A small spectrogram VAE, trained from scratch: decoder widths [64, 128, 128, 128], trained on melodies that start on their tonic, played by one synthesised instrument.
Rows from block 4 of the decoder of a small spectrogram VAE, named by matrix and row number. Rows with one number belong to one channel. Each number is 500 + 50 x the weight over its row's rms, rounded and kept within 0 to 999. All counts start at 0. Numbers have three digits each.
After each channel's rows are labels from the 100 clips, of 14976, where the channel reaches its highest value: "responds to" is what is common among them. Only what is clearly more common there than usual is listed. The data: melodies that start on their tonic, played by one synthesised instrument. In brackets: how many of the 100, against the usual share in percent.
# convs0: first 3x3 conv (decoder.decb.0.1.convs.0.weight, 128x128x3x3, each kernel summed), inputs 0-127
# convs1: second 3x3 conv (decoder.decb.0.1.convs.1.weight, 128x128x3x3, transposed, each kernel summed), outputs 0-127

convs0.102:600506538508546493433458537598453487504444473515442391465494587550526533552538495486546564503534574528448467561509440450581505494474465478482518477460558598588620526459533441514526516537565512562515516482527453539593484507451538489462548534430460525432517507593578575416515454526588564429477516559481583536508530544516573543612407483519594489430482529435509520482515510506510476594530
convs1.102:425514501556509556449450470362556539522553575498532569502477444426523482445468534483426447583520445527575546406480552536432545506551527483558462490543431441429432504539500482454532438483397428491553498403493556471486444531574461419486448524531529444495499454420434459542480518595511549546497640457470458451550538421515452485381478501479445506549511485505506504540454451533497510421476
responds to: organ-like (29 vs 5.2); tonic: D# (26 vs 8.2)

convs0.76:582482435416543521518529574483468469474548554509427441537572575482524503515525499546562532548451434523505463515508512522483524507540504529486481529612485532518439501475378501486577517496594418398560478482530525417477464392527544510474516528449494405514582471468508459552424532486492339530475480508496424433494577515521514386464547547487416543499463393533524470569497413427543500504458
convs1.76:453502607537505453423506505489531521475437481552543620496429403454478483530524484458477476471526490446486530519424463489525524562579431496527462491380523490469505504481613437507475467510373580584488498451468508565490478570481416515495527486503526589507398599463452524448502463604504556491486549524429555552519453430461493585461516436550564443438555566461470540463500572554436543443516
responds to: clipping (47 vs 7.8); square lead (33 vs 5.1)

convs0.116:500467392448531507571578516479541602437400454541471425568521499554500508484513463576425548526475518480416437542468558536477413532522388526470483471528462611530381523437536494460492445523522574471560551517538502584524526465475351518482496460424562469535508494456493471478438488497480436372491450613503456473480548511497481576537460517544549480482500453527531515513509409462427523498474
convs1.116:506518559517469472414424517541435385515551576474546541486453525513454441430449525441590447497518469489512557442484467529495563472445621470482498528465522416506566445561462482517599444496420479532405475458482480420496478500587525590542502516552529532465435502506502504555515456552415620599491564445455485548513540425508470369369453486424465486521460483499532528501516555503524469501481
responds to: square lead (31 vs 5.1); harpsichord-like (28 vs 5.2)

convs0.58:521467545556470462492468517457416479537583468461464531452525476541518459493501554574517480493433462488519477557532411445513539607471532499495506565480447526610515508468576569462504560547497501540572644520561457452505599459504549529570435545595509540585522564523420485495514578529513471486355485437584527431483529560469505431505537514558505509523511472582477577431529451464474431567413
convs1.58:526513464454497574490497503557622563487426507541590537522489525491503561523436488504420554454532549534510481464460553522491450437487512468539479471516496496406529553565463483526492486479512493466437414518443524575445405536547453422480598389335473491456501405480581559484496479622476488488592558538509473543490533472460512595542507470459497543453487587429504440552483549505561556497588
responds to: clipping (29 vs 7.8); harpsichord-like (27 vs 5.2)

convs0.68:484548526476477541398501551430434567513520537507424489544473497503478487489439499521502538516502581507520438507509445412510622485442482553360488490455568562522515555450543482491405532541491489446406501459400517443569487522476474500456462505441476488488444434390520527439502540461499482539475485472410601415427376516491574540507477519521538520389480460490440375451487444475487426476479
convs1.68:493494511451505564519462468499579503536453459461568505431519459499494519545549492549541483420525418480477518567382573564490419558590527527583499496543437435491462425546438570537568507453475360489626505458555514536470579512562566549506510468543486582552571509664498502557466483524457532500474524517548430524569521450485426512486464473540467518584441481518490495567533557523501589511530
responds to: organ-like (52 vs 5.2); bell-like (39 vs 5.2)

convs0.78:409425417469441538439476447510496506459480403522450506455456478437566427503480452516433471533561466537472495520410507507468510460546466506445498424453512446521488474504537458519514440463439503399570450520469552491451457501627475492509580407517456498553534487605527491478435492483492504494410509423441477549435476495525485482571497479538631517436452435506394572496491480464411355438471
convs1.78:584583457506547565608532524521493524497555516500544456574512518590423583443518547518521444416484465464515473462570478501502437452421475487503502502519484569560465466506480506437451521548514505538410533556497448566558545382463525498470559506483405527506501535412517466538552554508560450464523479532548488360585558448410523566438523484440370472466512562568579485486503501504565573519554
responds to: pace: fast (62 vs 32.9); organ-like (26 vs 5.2)

convs0.41:513467485540511506458396612554522502423521488435499497731533532597506504449508447493485470565586442570508551406509531580457490541482471531425499447564531492509481572517444457478509485407569546552452500482511483539516489463491442530511637569431452527538529513543427522550432478532539542435497486510469485456456495500469564473478495481380472456504463549517495536470446473490473456517588
convs1.41:483537543473511471520500372388525514557483525495473539308480485495461460564510525499540498443466540527499537524459512518469496537489469389454483516472541441442527507491508590458514529566406443509534576467449513489532475531520534501464403456633517455505482509473464530476595551522542439546539494453394504526542448482488455512572477514667563512542506439543525418561515588524535487536447
responds to: saw pad (33 vs 4.5)

convs0.61:503554434601498446532443396544596522528500465515427479571534464528524496471579488490524394440505466510647499478505609443479533526499502498501546461427502452432480521440503453484518495517501486437511474490496517615599505557466535491526465375443436558571523448491486493516482513493511494518452515422560648444506506602479517523463596498522532595511534526456555506445515520526532385527499
convs1.61:513495604554502503531607541434475480506442460490516564441440475514511509509433521454445597548501500480361554525519408520557482508459508469513481512580545545534548489470498495497518426456508527502559552454518476367456462406499533446455567566527605479447518487536490523447489432531386524503518513569486439525519513359502504467560434471417448437506563484563519474533503436523416616471514
responds to: trumpet-like (39 vs 4.8); tonic: G# (25 vs 9.5)

convs0.20:446468386512444487405565489511484527577546472532497528407490560590511521504545477517504409629518428499483484517435498520454386504495520427483552508536445431533473569553506488466549482429490529490427449522453555515453492469526521478517519532469475575548542608501539475528496511474559534464543464427501537437444550537502454509462551453486628646464516510616518593571436451535463552480520
convs1.20:562479566536476505572469499475608505458479478484498521589430503460467549496512532507391548407520594500471510573557479502535574500574418523430469485525556476553549441440456508561489483557563489500518587532442483495529552517463482437477491505558504417481549452483453513486545491567518456503410561495469484555522369521485496495487587548541432424542426486385451477399579508436528365519479
responds to: trumpet-like (37 vs 4.8)

convs0.69:491481519511484480489543516467403528558492568418518527467478605462562480449477505468425522467501414549464418485582498520466514460517535463524538465499557610521567514417476464451498518485519498479543482510466412453430448579492462483463520575429568574456518506469535408580551421416484421468595480578470486521551511491488398515596523543593499532445562487484522394522433466547485473506367
convs1.69:528550495539538440509489523580592509483472421564519478521490412587436549551524471517547456496500553455440574502450529483535443482515482490432494516497451426485523517579484602516489588487494481461477606510561558595526535487475531542507511411504383490489444512502463514429517625526389597511440457426568521467430492451517594532400495440429480456505538557478449556469539536466461536527593
responds to: clipping (81 vs 7.8)

convs0.112:491495516532561565613540488541385494460535479537520446451601506502526557444579450491527536516516516450669587503441499521474548585480441532529526495457419495491453497480445488523535465518446436557551560525520455457594548517488441523452584475472446400536503481417515503553517469505563554555499549502538464521402571440435505491420460551450511529415430481460607455463467533519547476439459
convs1.112:547465464433347398397542523458587477520517453464415579580451500452536404554443579528468492568498464497382483555585513483527480457536538506470470475536561500547509506440568510505466483456522534457523523463503548523459456478439555495502422523564575549473463553558481520504449563455521442535520478496461485475546411518597475546539480439551497513529614537494363488530485455423540534535518
responds to: trumpet-like (30 vs 4.8)

convs0.52:505524515500492411487483610499608503533452596379488535534468573529614543437538515594477481503585505502545512481509493460556479540493532480478596586399503501446480493622518541510511508496505577490445425492479415472482498539510427521487556431393499462584474438547462482442389536447515472486557468523503523511607581492461517500527488526486558466444517574497585422406493449516485504506502
convs1.52:474476473518518534547509423519404489481549442490471454463544472434448491461474426368543510468407538452480475470457446507467524524531510518498465437606463524550548460263434472471467465506546425494520614560493560523538491499474568456465467518539471496477481615487518543570538398453563522504413504481466495477442470538507493480480491443440473503483512431491448578616485547510519473486486
responds to: pace: fast (61 vs 32.9); organ-like (38 vs 5.2); square lead (35 vs 5.1)

convs0.79:541562426509457561448465511466588504487397469444543448558423561585432544501587500522520503575440610495520429496587504580512489574555522420485619463498483566479564490488446493528512568581567546499486492530448521502430478427561505546452454501513568552512547523478475535502479414575501414466424601473469498553458510527642460518493470507517463474448444540528557474510493473527425492519431
convs1.79:515457572457464406518481510477488479501580465492440528530594492431568494522411480519464528412573405464428552497396482483541534441459456522470424543500523442618382518474553495483445501399512410558510495467565495477493520551435528528492544521530481500466484439571570515506541598495495558494591542487556487459547431472363470541492477458528491519583542475466424565514482599512518520536572
responds to: the note F (65 vs 40.4)

convs0.9:478431509512459488445424453405489548577488583419415552462460558423481494497500528504501555453431422583529521448518557504535472462524483547617417546413558517511549485527478524548590508506455428490488511485565465445459569515425613444458504516468419490532458509485388444536516498411492452513499380525437572439519504434484474412471468533471430434533448521459410557538490533493489491506545
convs1.9:538573492484544522510626523563476502415528432549575425514528432568507524493545426409467448553536556397511490551504473517511538529549552478450622415580427466476453547505517489454415492499563589522478490580448567458512445476532448412520493503545600525498555576463549600453437558528538515503524547494530473553455567538555553477540533521501524569453505523538565384459520477434522506482484
responds to: trumpet-like (46 vs 4.8)

convs0.121:554532535485501523465467422517557443435549558466503479575526549478529515445520533624497525419455570456537440453630510485458542530513545573488528450624483575460488539549478523459471512518521589373503515468496492531449511426503444506513467518457502539452465500547493516523490545533490477481435400514450347510512471484528469493472560465481512494421469414456592516387478455555440560618451
convs1.121:426492468518489534505494513440469592527539510563521479380553518562515486515485440397448415562480461554430590537400521467591483454541479441534484586448507412569559391429499569493471502443441480565491479457514551486528499553471551553480538475541518480491490525455493544481522519475515507478561600470437545475568492518538500503558462579502471529600455644520467492576551533486501420385543
responds to: square lead (30 vs 5.1); clipping (27 vs 7.8)

convs0.55:475530458495479516417554538452516496533559523533424590392523509475443454475544541529479529465612478452408556619452532492464417474461480529393565520566543543478504424533424501532470503555470396520488470480526495485410518499443489463491450466455595505548527474514487412534460451544483499560511460500486428385460549454534565476451498526562548605508525469559472491426584483377433518479481
convs1.55:488468589475519509599519460520454582506389517469538425604410479516449563491526460499498498482441467556545511405525479495521516517606497486531492476513459420514481561446587620422509589455501570463494497501452489529559523477480525561465489481552415476486482504523506576458516571444575449389468419533518584623527488554452479520494586476474502494455481569443540464502441486629521487522458
responds to: pace: fast (62 vs 32.9); square lead (27 vs 5.1); bell-like (27 vs 5.2)

convs0.51:596426456456435509548475461494552492518465523517517477469495504465499505461440515535493428485457495461495567392592448456524441461566463536490515573480426497466542454514488531519544492531440570501500472530521580524380394525565488498459474570567524466477444506459501470487454548513485434454418489506456414511543455472488471343321477450527434479455400471521455495495437452479444437408540
convs1.51:450574583520522454493538492523441452426522513513453446564470470537552511493553484514587549554500493508563467543388529527489535516460571408494481450492570454447480541490480401467423517467565479519450526554417425505622596432473494413524572457464495446535487420434468567516507419496541457514605467481543522516414574461505536605627540529466563495502575427467521515515555522495482500528463
responds to: trumpet-like (41 vs 4.8)

convs0.3:500466485576446498448491533455491495533510530505427514545505620454517465592386497468502489459505435464498437581495461461464424451423389532544518523446471492513527515567416501431368512514430465502627491508541544498481490567430533544530534503470614455471475522519550371547571391548529449516496395515465523472503485461518517500478552616528410512475512530550529482468510475517578537462503
convs1.3:588530563427559539533468467563559480473422470553573499538488430557486539465613490501495478525477590508412487444486543505536548518465535410483515487579483508494503565459477463579605589517610582541441456662431508518501506452507484427498483465473365575546461448434473594462454557504456510506462536478557476547475592503456519484516479435537534543493516500455451495509481562492446463536535
responds to: organ-like (49 vs 5.2)

convs0.96:501501598614533522441472421382492435523506521546511536485470586481513422477523484565488561499507470440499451428443518488444525458523562503561512504585469452409371545423529419511533532516513500536450544506474447535467407480553468470460511503336425449452579396469443577538426506491476522603534457514516577463426460535481445516481463543499504491502502508480495467391510479459487455506525
convs1.96:550478422436479519485491553595470587524565560492478529535488451521435547522457530445473435511517494533454492571541520422506423588569467424385500551494547517548536456542430514442517501433495561486466461440504477470421561496591548606526446483619563546551415536546534434439526516569397497494474528534353434529522473493520509460510571511555488555483477482462466503533468470478460545422428
responds to: pace: fast (62 vs 32.9); square lead (25 vs 5.1)

convs0.25:481541473524424466505460574488463560525557521505541459522494412522535489508541538508410497546495401484514471379604562539658499555545555468541452530443461497424527532447523520497518464542461550483496565514485501456519502538420558508480434503455594480516539525530488598439475379531521485604482461515575385470473466573488399496424440495528492463579500536469523428550468590480458538469459
convs1.25:455448495491515509463582464484478460503482414503471515493531541468446524503480436540542506460453583518483512569410434486298460443499424539452542473524502492538448494526521434445568530474533432534473424414530419522511445426590450584521513456586443521502455542423517443502514634456509532420523466484491559499521525429479574527520495491464512537434423459472458554500468394535581463556485
responds to: vibraphone-like (25 vs 4.7)

convs0.93:478482450479445421573443551526492438402527458496482489468492566502513560496536522410483405522445428480405484558466542495464455473476509474330472516512489445652514505523434535411468412599434572497549561511478475557455494531460597545491560487487520431491521519484539459460531484522529458405547425462525487461550490470408481377509577517443448454445474551496498516448527522464486513463511
convs1.93:521484529468570589412509437496497518561433548519543463513495406493439381453437423538538514476521580514568471358472484506573489471380515512575527469499495532317457540472544463615510516482559479482473421480487509454484495471470405573472478491478494608487435514523441499504486477513491504586442480549521504544480412493508469585532415446516523541514508469538498476530399505499507501458455
responds to: vibraphone-like (30 vs 4.7)

convs0.73:519511552517440476553507582516488512452504485525451478467455567520631518461491466438492543526435521520569510438502578464483402533497509415439478435493385465462472601494630617453466515660502459500526541475494543503554537434415431537439559432460469462602549532446488556496458480510548443571501481465497469438427505509503532521540419555469474443451508449557500471439467526501479448481535
convs1.73:443469469490557511470467467510513528530466514465542494497488447486342422464485476490517447453632507465477564539503498526509591513411460601516454521491549507567488436457382408503581484407500505499464395440466445484427420518514592592510520564560534478424493494513516403456496484536370517404511558492496550536537492480478526512454471469500559546487502445423469510555460477505507529552410
responds to: plucked string-like (25 vs 4.9)